python train.py --model="image embedding model" --image_size=32 --crop_scale_min=1 --horizontal_flip=false --num_classes=10 --arch="mlp_mixer" --norm_position="pre" --parallel_block=false --patch_size=[4, 4] --width=192 --am_softmax_margin=0.1 --init="lecun_normal" --lr=0.0015 --eps=1e-08
Rows from block 8, named by matrix and row number. Rows with one number belong to one neuron. Each number is 128 + 24 x the weight over its row's rms, rounded and kept within 0 to 255. All counts start at 0. Numbers have three digits each. After the name is the row's rms in percent of the matrix's.
# gate: MLP gate (model.blocks.8.mlp.gate.weight, 384x192), inputs 144-191
# fc1: MLP up (model.blocks.8.mlp.fc1.weight, 384x192), inputs 144-191
# fc2: MLP down (model.blocks.8.mlp.fc2.weight, 192x384, transposed), outputs 144-191
gate.118 101:118136111131172091134131130127146102097130122149142128150147120150109093149152159124120188108157091095121121125100151124149135150178150135161135
fc1.118 103:130140112137145143141118113131133112125160173108125148089148108109180178048119140144124090167145139105141142149112084126094121145130119166120142
fc2.118 100:103115158139115110128103114094120149065104126122121127170131116123110112085118108145088115144106127092119175106120103146160108174142098142185159
gate.119 092:132130103144095167100151159123147118073139117138056158157110126160092143118124126132162125110135114117125124124125151152151125132113117141120075
fc1.119 093:168099131122136148165137092147116138167123093141106130103154120092159110145103085109135117144177140122103160173112082116113117105161140105142156
fc2.119 092:091134107137127116169141148141132130098137099116101103124086158146146124130116116142137107122133168138111150175133103106147124151176120131153187
gate.120 077:109120136148149166137127103130123111183158098114135118110122116169135070083110108104098157076127120144145151128133099112138140140134090097149091
fc1.120 080:149117128132162177132173137122134131165138108090150120122093155145126135107117099128164164122097124140139131171110127114165132148147111083126093
fc2.120 086:114144149126104209112045132127147132124115136140123166112157110134143129125078094106125115125110144104119138134115137075119150149110110146121155
gate.121 062:141082145120129103159126116099130104127171068090114116121114113084150109091082103133128151132137117141139118094104153140152145142130143129144110
fc1.121 066:145066139117124103132146137106151117085126093117163108094102120144144083135142143130135154120140165178127095134120125109158139127144169090149142
fc2.121 063:140127089174142155198094173123132118090178087139149148137108121153088159149132102159141154154150129119103164125151160143131129128107120106082159
gate.122 077:125123103113122109155162154131099134154165156104168133102098110103120094131189092144152156122086148142128149140099132102159116117107173100119094
fc1.122 078:158151157101146158106093117121155135116106098132136108173157105174127122092127130144122092118174149134122144144133124160132085140128120137135126
fc2.122 086:140167148129159098128118150111140132118163163121100095162147145155147108144112152119061111148130132194148142151098121132154122131066109105100124
gate.123 076:090103157088111177125142124137129129136124120170128119154084110165128075110112132123147120071123080114134093089183143173142130144127119111102159
fc1.123 082:118156098129111102145103148151159145151122096115143126190118070087162122175142141144107121110115115097109156100093095126110150123140123158141152
fc2.123 074:117139135183174126144102096130140139126132105130113186127065182117121143147110103127113116107138138140131156130135122159124129125135137117156150
gate.124 081:126135129109136131095150127124160157131149105171106111124145149105091120105118123136147151160197132071149120145122145115096146087128108167126133
fc1.124 081:096127166157144166114144132163112123121125110114090112111163144152112095065098143134140130136177171097108086142150149135116134116126105116136088
fc2.124 090:153137065139138189167119110114151115140167142127096150134119109160139137164111114128090184122104128075098162101102127124159098150117143129120138
gate.125 118:098132129103124145161122085083121119100146152119101163097074117176119125127140136122135094128098117123106103149130082130091103117155086126119138
fc1.125 122:093148138124104104106144147153109133133106124112099124143128142113118170112140146125132092129120171140112134092109151130160156146080147136111132
fc2.125 122:126127126133121101146136114120133138126078105164176104119113147115145113133142123110159136145105124139120133104130082087127103086090119168141133
gate.126 099:080118139123087151145122135126128140177134031137076138143121130139087067133134141165145168083137146126115093106143121116114160127142126168111118
fc1.126 103:112122140138142135111133140111130084138142162139120121113130122138114103127104144147140129145103167067123163121154094156103153125131118078127163
fc2.126 106:099099149135101135116136122144097155158142116143111118147130159134186125129122099153110162102123117107115128145109100124104135090150127152177156
gate.127 076:132124130145177170134105113157111108120146139126091131136128148121153125088081092145178086086149108099055108116121103145160123120163137141151116
fc1.127 072:148168146135180149147081111148175133139160140091145119106118150103119056114146163156077113074111149109129124133170119139150134101167095116201162
fc2.127 072:151135158086121066116171114121127137130150098143110130146158111123098166195113106129138109166127103150133126176132142121093131149161113101091140
gate.128 072:116147112104111110111155155172107130136111160120131091132140127131121162151151122140135125102127116125109142149116125133105125155109134167158167
fc1.128 073:108113137167109188143067143156131130107124146144083107115170140114097124111113142115116138151153114113139106131125094122139130135081102135171075
fc2.128 076:114114101114100116170125105140098107167133142121076142090154142098139104095139110099150152117122070107162097136110095184175150119118142130130153
gate.129 115:124157156113158123136114105149133131062133107128086141117081125111155162134187154105133098092099146127080115132119108097138128121112109127117120
fc1.129 127:146072109093085146111114118093130139144099143141155109155109129129137132162110103116096108128113124118121129100140138139114135139128157112133168
fc2.129 111:118110134073159148138119159127145108134161158117111170135123118147114129097069119112128137077150148106118162199143135141158105133138135093134168
gate.130 091:078071088150114150151137177068145098136139131142133124142103137115121137110116128103145124171168153105131099155129131122109127156136155126136174
fc1.130 089:193149169105103126083126142169096120154106129098143119115141144063124138142127155116114171135151104108158085124155089115109154150088134114103135
fc2.130 093:121110116151125143100103164152154124162114095158134130104138146131135095150138110138102127139155145160164123133106122134137178147134135095109114
gate.131 100:127129120134146154128138124122169099127100134122145130142143093110142113107114153174142186144119123108142110083160147115103159149117147131145117
fc1.131 097:106144145116140165137173169181135134164123159089135100151135102091099125140135133145131124139116145118196151160116108128133163158150135117161136
fc2.131 105:107144122119104135107092127118122094163093122150166104126079149100121128096121121093094152122143144116140118123106150134184134139124162115152135
gate.132 093:177137127143165130113122160131183086140125144113140117159125154164150104125143141109130132100155108102065148112117131107082153085153135117115125
fc1.132 095:111133096113138092146115110087161162156151126153118111157146181099133139109183115094116119095156136135122123136122115052112110118119131100127097
fc2.132 096:109134143172091173128121126155134109155146178128135152118121127092140133123165139170170150148151145080108127174110146132109112147127152108136120
gate.133 079:144124148136104085137103118124116121126139142143104143110100151125155134133095138126156141143132116094122121154111114106102162119146131168148119
fc1.133 076:145090138110088144113136128109100113148070142128139143131101132173149101151130086152098110195145088109104116093118107123112121138153124114089109
fc2.133 071:125126152119135117135136114124142160176137126108070124110122116123125134139113129102134121097129154111132148147105084129086115173100114096128123
gate.134 090:140091120186155124118132172084139125128155124118136135100108176137119153160171120159171136113149103156101139133114121068160129130157105145092152
fc1.134 087:134101142152183146134117165124139124105116097110141132124163134141119139165136101109166129143155097149131135146104090100138104140119076123128155
fc2.134 084:109144149111105159110096146161083119151142138145104179164089148155125112092100151099124101128139138128193142158061135135172110166123184128129124
gate.135 106:130139102102138172109097153072142101117134118129099070150120065109147156169147124096163136143168146139118107117100135138133119112158148073121136
fc1.135 106:165125158094112067163132103150097110128117107142131126143140136082094164137144123109110107127150104174176125118154113160137149145112139126140147
fc2.135 123:131128127116136125100149187143153119137097108133140144146085189119115143132159134124095117177089135132134095142114138126177151187124141164123104
gate.136 091:141132135155156137132159148112090168108085132183129146105153120100110131135158124111169129180160114110191106103157132124095141054171146125102121
fc1.136 093:140137141134104115107130127102079150121100122150107133122110121067123117091190116083143089103146137104174132133149133083131147104144142131109125
fc2.136 091:093140137074139162105115139142160141100161188140146138084130046153159109168125129166138139107092143143078142112117102178100153120112165138167111
gate.137 096:122136122139134122167065131060121118111133128126104128147101053107159122091133114156096099119153122107127138152144157157162129116154122122132114
fc1.137 099:146104145131125109121130146126102156157123110144099088116152140110165147095105146108110123126120155134129156139129119102150084099102129176106155
fc2.137 097:107122132130099154154106161145142093079166107159128120078098148099149106129150108113172106139127122130075122059093111135119126122136088114140098
gate.138 108:124125132142100145119121098109142100117101151143193143123106151172148127151170124134134127122113104141134130132137141134131114165080148134114098
fc1.138 107:079083136114188140095098119118148141117116116145166163147135131133154106129127155128152152103075103143137119145104121128082130175159153115137121
fc2.138 109:117120154140160133103129137155126131120109152157143152141163092111108123092073120108129119131122174154119127109098166122200135161088090125114109
gate.139 129:106100117166108124140145147102114116135128156125135119098113144161161171126093100130145133131093111107108119122092127115144138140156078121112119
fc1.139 132:118163107115161125122077123108138125121134137108153155111171111155105175137176141158134165160167181140138131148117109114102140105133142114114125
fc2.139 125:131166149132144083143092122094076128121140052137129102117053145151120132147108088112103124135136126081120150177117125115141132128126120109176144
gate.140 086:113120146134129127138116127155160145147100127147156114160126141097138087147119134149091140124127164143157132141153154105110164142156131137177126
fc1.140 085:125132167097151121184092133110122153128113157141107089139128123100122146116149163127097140147080143119092144171124156169127144200091139128121164
fc2.140 092:139132125135152122091166104150165153145119148098090164141145133132082119121139156125127127141134116163139120159132135117149140115125186139101112
gate.141 097:157124120127085159114110131102111152125155141143152143116113107146172117124111147157141128107144124099116122133131146144073137143103178110140177
fc1.141 099:152144141138136117116166114095114130150127109121119124098137075108105103079148141156161180142137130143146135066102112178137116091085140140118128
fc2.141 091:144128144147097131159142138123145188095145149138130156148104142166160126148135121116167162133142121085133100143152099142101100158125090132135152
gate.142 071:130134109099145116090119116128124135135133094129112161144153151130122185132146152157123122154160116107157150108155153128112159170103133098115139
fc1.142 075:117133123096131124122095120114102095130125139113140159146154073119100113179139098127134148098122184081160103174098146142108129117137129138129130
fc2.142 071:151129153146071132107121134141115169161115109135126125151128147114144132088149144124148143142124134110137130092156154167148192146094122122129148
gate.143 089:162119164112112110139139106139102115081130116137145119150135114122098110151090128120129165098177113086129142120106147101137116144173139179116153
fc1.143 087:133143089149141132136105137083112117069108078123155147105106165135180160109105136127158082184112090145127115121126101133165105113154112132138128
fc2.143 088:109077121128121122085094126130115122119115137134144159137146107141141141115098129118120106146153119136157125085116109144134100107131103123143143
gate.144 093:092100129166096100123153123121145122120116101121109159140128134119115126110127095117150105129137146077123125111145139115089101098086135160122146
fc1.144 101:139177140136092107105154154143117133111123132133143100117186130116122161101157117116136113163101083135137146153105135123187093164174123113095102
fc2.144 091:134118151120133104153118151119153154099166133159131117139130163118133107124136112136105149148100141172087150137157132150080145073134137149104131
gate.145 110:122133135163087118143122103129146129089150104068140124138145096092157172111148122155119091154152135138180139117164129123113113102121156137097107
fc1.145 116:133147172117146140122166121120109101136146093132117125130114145167146126152147097084121155086115133134107060140137123140085121121144079125128118
fc2.145 106:130154129127125092118141098148105154137109117122126073132147132151106108127128147150155158131129117118139124127116139168121146142115130161151127
gate.146 083:127126087096155141133163166148166165150120110140136115106120154140145082170146159090091154099133092127108167117090141114156155127140116173149103
fc1.146 080:105112078117137100107176135082139140109109130175190154153124147131061144124127099134160108087154149134101160157158070139156082103143141145167151
fc2.146 083:160151140124173108120096150159159108142112093092143132142120168131088112131167124112094126144119113096134170127148120153118102109124096164173182
gate.147 086:130125138065153122097145160116146093146131114157140109127127122087097112178128137125132116136059107139134127099087089140163154109103132110153158
fc1.147 092:113150142154105121119118144154106148113114087105123149144127135110152129085151105119145129115158167127143126107121164116143087138118110172124119
fc2.147 102:149148098138090152187112053099113134117150117114136129125137116118134113128115099096109109187124116155158085125114131116132193151103126151113102
gate.148 082:089158117120152101107140112086115139117138103132151133107183159127123146122113098095130131106136141134131181129078114140180147108168107134158125
fc1.148 081:128141121126110140105078118124117122137126105132112125138126122124100189097137096106147136119125138132112065137173158141117144135093135124084148
fc2.148 085:086118148135127135135145130123124164115119107144156137104092156139106123145129129096082085121136122161057099101125112122162145121166093144113090
gate.149 100:110119110124126119105092123116142144125114131094179141098094163129122156062136122092104108108152088064148118124142132109103102114105128107146109
fc1.149 096:116144128157114138100145120129138129152125133069083165107131150126111118154095131155105130147109087170096118110149144130161134138107124106141091
fc2.149 093:138096129134142125094122111136143170066145194116106115123179102140129168121115149127144122118128156142164150131098096133108121115131106093124130
gate.150 114:096077160146122102156093170191138138152131140102157134127147116117146141142156099119099159168148148111145123170151144100136123157122157164152159
fc1.150 110:144166097121107153062163124067139131091109154122104121110120145124123103117118153127139112084125133145096140111129097128121134123141104098111080
fc2.150 124:115101151131131103114169075110128143126161137134124092144124147126112146079119120107119094158119142070060125105135149139131160099118093114117157
gate.151 078:103126131089130159126132163164112078131124104112106137120175121128157164147142147138124145144147110126100117133115125076104159134132139162137154
fc1.151 072:125118122106145116187100128154102094161119117140083097130150121123130141129131144174134149114164159127075129113139097094104138176164100154108151
fc2.151 073:134132114151127142119147097099116120111118133142148150154104121169131105072124126150096136130136115129187133164130121123167189146135184133122099
gate.152 080:124110180147160131110130132144129140112144157110135149096138095133141154161149177141108143133143158123178162085113146114158136157101167120166159
fc1.152 081:149115103133151151127150092113150120155129118151169130107104123130122184153136106080149108142111121164102116112108145123073156105105114122141130
fc2.152 081:109139125100141102078146141136114109067144104135102136133192093169152141183122154126113127089135129144135130119126144112116063132136114114123105
gate.153 089:150126066149119112091096119079137092100140161135137139131114112093118099132156168123135160136112095115098131120128142139145141123138137152128087
fc1.153 087:142116110115101091112119149167121109084141183143154148115118110114137103118134161131143089136101154124157145112076160136182189172161096099115128
fc2.153 090:104119146110124147142147119121093113157109130125128154145191157103125108123131095144154130098144094098118137181114119177154109184148111153115128
gate.154 099:162134162104159087165156087129104110172124148098118169097156145121137135151191107110146151113099094135107161112092126114134148169091105102107112
fc1.154 104:153158144138156111158106065111136138131122136118137124105125170167143143098186136141122140162118127172154157126154146139112167183084112137120130
fc2.154 116:126102101111104145159106178111111136086137072091108123152088134157171102155066120091088135119148166138189128098149069111095145104136131134135128
gate.155 112:136139154124156141141173142119137118113121103157130144099123127148143172106133127133131158172099134075098104189096140122120123135171115129115150
fc1.155 121:130118159139129146082159111123122145126123076101112098126100095144136158107132117194111106103124145085096123131112118127134120152109123147095108
fc2.155 128:138132122123072163107112129110121140088128126144133143101086145117102141170101129145106091117135148122185115091107127147181160160087178144119132
gate.156 072:093109134087132139128137159135132142132096131097123127140153157118106085138073142132140126124131146115145178172146094118157174109150138126170117
fc1.156 073:096108116158175145128141125109131154152103146126155189134111135135135126058150094124129123131153125187141153078148143143182096127116122140148119
fc2.156 067:145143122106137087131070135150132131145115105111118105126162124157101132138131097139161188121128113171166164152138153118114148141119117129125150
gate.157 101:120100109098167136118175110164132123125113132135113123127100146130091124101134171093141128125108136101142103056119117168144147128095137148135118
fc1.157 101:154108141134106164077111169167118150141091107144150146135131105130120119122063115142115119139161111116152104115176129135133129112109128103105154
fc2.157 099:109128111120130161092149145106132104179103129193126142132161119117107108138140149147118129117112151127175094147130151139106167135066151120150079
gate.158 068:189131153127153124124118122155151127105156085141129134109139157112114115112122133099140149150149084104071108132156096146146149115116097128099119
fc1.158 068:100125111122151154159108103130146129121116120116136125154148108145130101112158129134085135161114208117104121143119120157140157104138143155126101
fc2.158 070:128145140145145105122146109145158117149134174132113128081184162142100135104166102120154117133134099122145150168117133117137105111146130097135135
gate.159 091:151150141173127113171090144152132124103135179114114146128096151125161166117135110077106120168082114167097119136138167116149136139090130109151158
fc1.159 093:112107150134105167104146180180174125120122110159122144117128090151112092130123119167132141152141113089134121149133115125134133143189121125130128
fc2.159 098:145133103120148174118180138129124132177140151155138122129163142105103146137121138112142142119132125102140140094116161132121124109090124125134131
gate.160 077:157122157154155098083139139125140158154144105145107093137180108105106098163161078126140107093134119128074119177138143134133139131123150136112103
fc1.160 080:096129134106117148120076123110111127164136091184139168159131106104090122157098137113124096146098134125139131158119104117120089164100107104127134
fc2.160 082:150097167174114100132116115177110132108128113107151133136158110125113115118141135159102115134128159118152189128143131168172120097155123156172117
gate.161 091:157120164080134169126157108129163100145129157135135127097101073115141160102135114112170117111097152121115155121141145116118136134150145120130131
fc1.161 087:104128142089099114107128146114150156114138104111095124158137106111124141152162128119134128172122107142126099086179108136100090112124117135085146
fc2.161 095:112122144092152113097102159138145113135116160133107119126204144077111082125144152110098120099143096154141111099159159125094128132135126184088104
gate.162 090:123108150155125171119099124123068111106126080157102139143139148132176128143110157113087163148125135108126128106179141132143148131125132104135085
fc1.162 089:154104143119090105157071135113073100085148065115111169119083133116121155138107184098087151128138119183127086141159148100109132134144135156148110
fc2.162 093:119157138127125145101155172118106159139120090148136159128147162114122120129157145155164137119161130108175099138112154141150111115160126141177076
gate.163 104:138108123085143093178116141144151134136174158124141141129141153139150128149141119161092142132085109076163079126133131127078102122127171156129107
fc1.163 105:148132114109141123100166158114148168102115144127130138136128103123157149169156157126166114139134126188111133141146090162108120129183164117144156
fc2.163 104:137109122146145124125149123101132122084119154104145166122138078114106127159149133120120156136097137126133115148129117101116129082087115136158146
gate.164 096:139097090135105130135100139141118111097126166109148117138134128136107103116112178126104136174097110123107142140088122118140121130186094107098131
fc1.164 095:140099110115148156130151153125138138144108141121108141143113164151099129098141119119134168136127097078077137113110160133114118093140130095164195
fc2.164 085:139157123137154101141081097135131125108127119127122132100120131116103174125140152155127099130135162114171114132091171116117126156134107086103114
gate.165 109:096129090133138123129126149079151094156149162114085146131132135136125130114145105125140063106108157140123160161064096155139168098202132057154126
fc1.165 111:170139163186153106108180089152146154114105121142146147112141180150134111120121150134126156147109088092138110083157146103139146140127126123112119
fc2.165 122:146137137107124153106150107131127137051095070146120137162124151116129147103151164127078123125102151141182096137159125118169176151138134184148108
gate.166 091:131115075093174095152109126132152153102161105135153114144126099152116172135100141153118107107100148138128149153104140118105102076131131160113101
fc1.166 098:115106173186127147141142181193116142153096150109108104111151151112158111121139110122157186153145143099143143083140116131138108098142089110116161
fc2.166 099:110142147102142178159100107127160092142148087139114128144133134131124116076104123159147139110099131065149107122146160143122155146076155089107095
gate.167 106:123125105100104066120159095138114133102100076114143101114114144114144126115136103155109131112119164129125106152156138125132102129138153186136125
fc1.167 109:131139120131120107146143091105151150123155135173114177129137149148131150090119133083120119130133132098116149158143135107122102127139112132145139
fc2.167 101:118126090127113129109126152124130147123128149149139172145095136143125153141123116127110124175129120101127132101128098153191099142128112158121146
gate.168 073:122155090125109133135091111114154149123137172140105112162131096143076135158186113129111077128126171108113093107108128112108160081123164152117134
fc1.168 076:128173130123096086134107137124157144119119153150107133162128181136118127136116120121079148133118145104140136113184127121138141109133154136137124
fc2.168 071:133089123136121137101073153170131146089136107109089120144179113138140135096159107143119120072069133103158131109100098129142153110136112138097120
gate.169 093:154119134158095111111110113097159082145128177118127123118156121129132102104152115139118140132134108154119139070129104130120143080100139162130107
fc1.169 090:169156128135104118113115133098116103125171119103117109116124106140172148115146115153156075131149135105109135108134126121083098084109156143165114
fc2.169 095:144150115112146091141116142134159143094121086137120167108100120123122150160145136144112130127125144097098084130112105153104131146077137127139100
gate.170 105:151141127137114163138121151153100157156101085087119142151110118130115111154102106149143135152110087153124149118171142174124112132168123135123082
fc1.170 110:098122120143136159154121129165097123165147098121081142106147111138104157187119099126126131138140153108141137095141113128132173152122135085119137
fc2.170 107:159147099120139137088124123115152135105107183140119103092098083113162107119133115119168130105129144141072127140079164134180131115179126140125140
gate.171 088:118129123180105158152076096103109123165125097151135104121157120096138123123142126061106117130115125145107099160124139140082121088095140161130116
fc1.171 084:098151133095151083077238115177139116122126110118117110097115109163128108105112145187131155135182128120123170120178115125127148123137115162151102
fc2.171 079:108126096076137146090114094106130146100148153131121115168138137117128098079107129099103127145110099120085144114100140097128122127102141106131145
gate.172 098:108099186167135107151187150136162127122115107111143167129124118156150142131131169127136118124113134130100081122106143149083118135154124109137144
fc1.172 097:132127110123149158120168120110148129088110135135098110147119137164141129110136113098130127121079148137144125165126163104166151135154117109143124
fc2.172 095:152101114131120063114134118157153139139131124146129141090127156140128128127089113064155115147113075137156090108118104160177147100140128138131108
gate.173 091:132105110149099158151141130110110120145135140116110142131152105142144121117144134114134120118147167138136136137147116144133157103149126131157104
fc1.173 092:138146101153122166136126135123127154139140134141104123095147109135152180128127116145144122153121160138111125140102151129165129071165141128134156
fc2.173 103:173135115106138144098124119112097106149087136150130089102149134113128097116103152137099070140141126083131129143126140123134123195107104090153131
gate.174 071:144126114111142153140113088162116072107138191142094116153133123130118123085131135099089140138174104156113106118118124115095140124102158161126153
fc1.174 077:149165108121162130122117083092122145108127126115186153126123144125132162126135125177142089125089121087112112100102137143139142122138147169100110
fc2.174 081:129152118088153109123133141148155115135087165103141104124096147158163113130138158098105094082144164127117141130151092136111120106097099145154148
gate.175 095:167122106112116170101103112087112124167130121110151116094094126157128116093116106156116140133142092123118153112154119076102111131114163097113125
fc1.175 097:117112132100111134088091123112173147170102090101079129130147131116116125110122116152109110177117092131131131085115129131093113088170107162132118
fc2.175 090:097147108157149130139114127149124131137113130105125163106138137120151138171172156111137112089150123145088129172152122131182103145139151098099119
gate.176 112:113128120158137130114102111145118153131145054126121121150098153121113086119152145142156110108162164107131134126094114146109101152124093117160108
fc1.176 113:126122131122146123135115143156109111116141132064124132090154146114099169132132126126116117104136132151113122121136144149144107141129147109118137
fc2.176 107:110099147165173098149127179109086136168135125091111130134079139122141171121106115131142111126112170160113129124116123102152123155117119121099124
gate.177 076:083121100143110160163133117083103131115101099107128127139110115145112149099116175093068127136147147082081083154158145172130132120166143126148137
fc1.177 081:163156139086136115118139154114151141170141137123113123138139122135143157119124112145150120126140113143141157155087105150062129110158106143123144
fc2.177 076:121116126083129125157082128068146112093179127144109126093136120135115154152113105116145116155099130119139141147158113105137060159123151089108136
gate.178 078:082095087115101137095084124174163138120153152147123138141121106183115128075129110124085111120113091141174133122132095154114114149134157103119136
fc1.178 073:108098114131106131131123167175141158121101101124157139135160123135115100101151117132110143089110102131147152115115111116151134143146148093151127
fc2.178 079:087104152117141121170162136187117114100113120139111130133090152096108144167131094149135138122148098160146115135116132144097130117089134108162149
gate.179 088:077147136137131086151178142103089080133157135140142138112136145173137114125189155178128144167118144120122126108111173144116105092096113110166158
fc1.179 091:152161129088123086116161130144118138134127117178104111133153134093132129166150129112145177126160130115118133128108164123171139142085102199142116
fc2.179 089:116092133099106177120135129130146165125155176117126088110113137118120154128121110130143117134098120113172117103148097173154132125086104120160126
gate.180 092:137134110128116147127129135128155133126129072110122134136122105118079146120093116141109114146171112161164105103137166134116118138124106085125108
fc1.180 092:096147119128161142134147171074124119159109085127111105076146126137150126082129135145103086169122143133132115118107141110132123139090132102148093
fc2.180 097:174120122131078098125102135121163156160118152124138144154123138143093144151134115104130108129124142128133134102127137128146128117143105150119085
gate.181 112:178089126111119118136132118138168109117068105128151127124109200146121165135121139117107182125155119142119122152080108137107101109141115154092120
fc1.181 101:181144138135101139175148128113119118122092131101112112140103101122147190143115148165127123105097133130124114158122144123122093132139109149116138
fc2.181 107:149136094150121138137150092136095143095101072102119123106131123108102131139172132127076143124117145148133087138108154160160133120123115155124094
gate.182 087:108153082128173129179163093079152151113121172124109124127181078170145115144113149088154147126141115099144115106094134150083134101136165108129107
fc1.182 081:133101175109123122103173147151100106152123171115159130116139163120151126135155076147114094130119104154182181124170097106116113138182171144133115
fc2.182 083:163100137124131168127139116128124126130114136150156125131107138085127157113132157130123121132104125100173146140121183176172140109138129155159095
gate.183 074:124136136144128122123136134081152093123084138148108134167151078115113121133134110113115174138149111096112116140116110164144162125185143138128135
fc1.183 077:096118149088146144143129131139128125130168173124122120140132119167125147125147136140124125117105134155107125181097137108117114106139147131098168
fc2.183 076:092098101133115088143132134134170147139147126112147148149097111103128122138161107125152136139174129126093102172090110144119139167138099108113144
gate.184 128:121124138102141070136145141111171118083160120096143119146130139174117064161160138127139145099172147146152129121086096122149095137165134145133157
fc1.184 123:121112143152133122135180132130144122116143158131146113136088136172146102153124131104150152135130116144161099090126092148103164103107094154136095
fc2.184 135:142127125149148085125127158143123140130141121128109109142060127138134142134101140127098110113128147115196113121104149128142159132102111126121178
gate.185 072:103118112124102123145128150156127143136137142138102141160168097156133126157142146133163147134161144126114121145134117103163101128125112169111139
fc1.185 071:107159131131155134159128124139136138101119111102116153135161104099143085142122107128128142164154146131132141164137155119156112154158123152110096
fc2.185 077:122138110132178153148184086126203135139093105116124115149126097133107121138117146131140154124131095154127148126118144075129087101148136132125137
gate.186 099:120098092115110141136181150114143132159099151126158133112122146092114106149170106131117137128139088106112163148087145111166171109101133133115162
fc1.186 093:132139129154116083114123124192104133111116115119134104141091123102104134172080142139180120157140098153117133149099116117149099137119113094164111
fc2.186 104:132117138096102148115156125119165125144083176176138149137142100089110135162151110112115119116148145061083166149100114143168129071113110139106128
gate.187 097:157121133150159101158150147118148123125134179137142123142152095128152171162119137133118113121142139149130142099111103110114125154154110129121108
fc1.187 099:145117146134113143097103135104068162136129103109154108125105158140101120110124148118116100104134123130118192177169114154103151157140145131136134
fc2.187 113:069117147122137124121148121117115130133111121131130109139130158129113070128116143102129137108125101139106093117134138127098101121087109078125142
gate.188 070:139094142137115180157158133120170106132152076132128164135141121094131110157126105127107097137117125077146121142103161139149110111119100122118120
fc1.188 078:148148133122131117101130108102156137149141149128120138132147141157126162126122163137199170170138120166160087136126101165114157070092142145097106
fc2.188 077:149129124118112116170080075101137141116095143134138148128138113148130116160107175125111088153100143093123165163136109124129116185146111100124123
gate.189 120:137097107144119169167154126120093114127126108148130122147108130143166102092137118176128149159086139139133106159137148113137125152125108085124142
fc1.189 118:123094149124114167145136138150151121139186135165118120084196133136149131137120158134154130103125146182136113143124153079162130177107118110125146
fc2.189 130:110103129079151112095098164143113130151132190067115088107105080151135093094105127125128132122120123116084105090110129101070092149157113125162139
gate.190 081:180140172154127122137139146112126124123160125156130118103082143141118128140118093150107121069118161183124192158082131150169156139134105122113135
fc1.190 079:129167130072134153099106160105145137130085105131117151143117191163122115105134116103113153103140125115143131142117104110110144126132133128126144
fc2.190 082:142169143140109116106135108138138163100130127072137111125063116166136128126095116126135096141145134161117171100113101144112132117116133167175149
gate.191 082:138124080120151140127106142125146119144126145118078161082127125148120123108149085150133117062111142119099159139131110121114121125106122154118109
fc1.191 081:126119085133126108134133162152118096132124159104100130105125166188119079099157080163122131106108140092115161126145144112130102143122118150151088
fc2.191 098:136114181129110141093125123157149127107160111127147144121125089123120148134097161138117146133132111183122100146140106133136114160159142075162106
gate.192 064:149127118111125121106158150134140134104112175118165154143110110146123139130109100120111154130111105134110127184127154139148119145177197113119113
fc1.192 068:137086148085149105136097104127132148182149123124107098111139157149133118142156190104133130099154165125130135134109089113080092092087094124146098
fc2.192 067:133128149124109086130070125095086156119146162106095154119151103127129126161152124141136117176117120130128097137114123112127134135160153149111177
gate.193 109:141102077120117099123125172127137135089117129124100132141143121118121082109139126145186174166116129103166110098170125091164132076180149171100142
fc1.193 111:098137102124141117114129107158133117128110078138132116174118183141101105106136161107141159142148123147119154148119133127148121127127153052120135
fc2.193 102:084143152127080117147107144096109117127127103117127066160130157134119134147150151116124113135135108111098149167138114127100134135148135079123158
gate.194 096:126102118067107102128130160137069112099179156131145120127135107138131167125149157130164110138102123108089096180101154137123146103176142170114099
fc1.194 094:136165152118131131152094113126137175105169129132146115145138114118132131134126097090118083097153111091100118132121108127070105100193141087149134
fc2.194 104:108104118150161118141117111142088122119103098099111125120119069148128122117125148136094127160140114145146083119117143095121115158154103117111152
gate.195 089:107139141082107104135122157103171108136182120182156119079129112128146140104156142118165153108148170141152114103102135149110117110139148095138161
fc1.195 090:116144131134136149094106119129101160142086175092075137149142127089110143109153175115133083175150091120110023150140109120138112136107099160124139
fc2.195 095:104122149112156122114135130131164135124125134155106143128099136129155103153105174104089116154138123150168094140155109135149167183135136153131107
gate.196 129:108084102111117090135096106112133137111119140140138202154129157153151104176128155194113116112101112078091107143119127156123128099106183119109128
fc1.196 121:129134147129130100118086158148123159134118110122129127126129107158115122130132129136134106118096122152155139176140126121114126103133161133136131
fc2.196 121:137099103136125106121116087102141118150132146099179094116115137110131135133143151086142115142121137120169172178142082099119105123137084171152132
gate.197 091:109134134118138067142175164142136153113104093139191127135136163111150146117156132110141133121137087150162135152146071120093154116133136139132121
fc1.197 096:151104124121136144098180112179141137128179149151204123149143125154128174155131117087126151110138110165116147129120084127103114108094126109146129
fc2.197 097:147100162139131119148114116110110144116158112157080121087105113166143132142117144093093139121137157159110133105141140141164101123134120073110171
gate.198 090:121121146161138157111161122169136140167144163117144109114168118148197139137106114081119134123101112116107113118101083150122165103109105180082112
fc1.198 097:166135130085138149111097126158172085139103107143144123134129096117198152149152100112115075101133121119132146146095174153073163093090095162119155
fc2.198 097:167103120152162124177130120123107127141097101153130083105113159137100112148126120151106120138121145132106132130122131116137094125124128086129142
gate.199 141:124129116125154128158144127109070133120127105116116149139064165103141149133140121105136153108163114135124146144137136102137139145128152130164131
fc1.199 136:130112115149113143119123171147185152141127192134138103103177139158114105083117139123155088153096132133147121143143132136140143178115096130098127
fc2.199 126:127101153105153083119106115117138116114163036151113121109120098168124142109144117121096084157137115123158140107113116121092172136084160163092109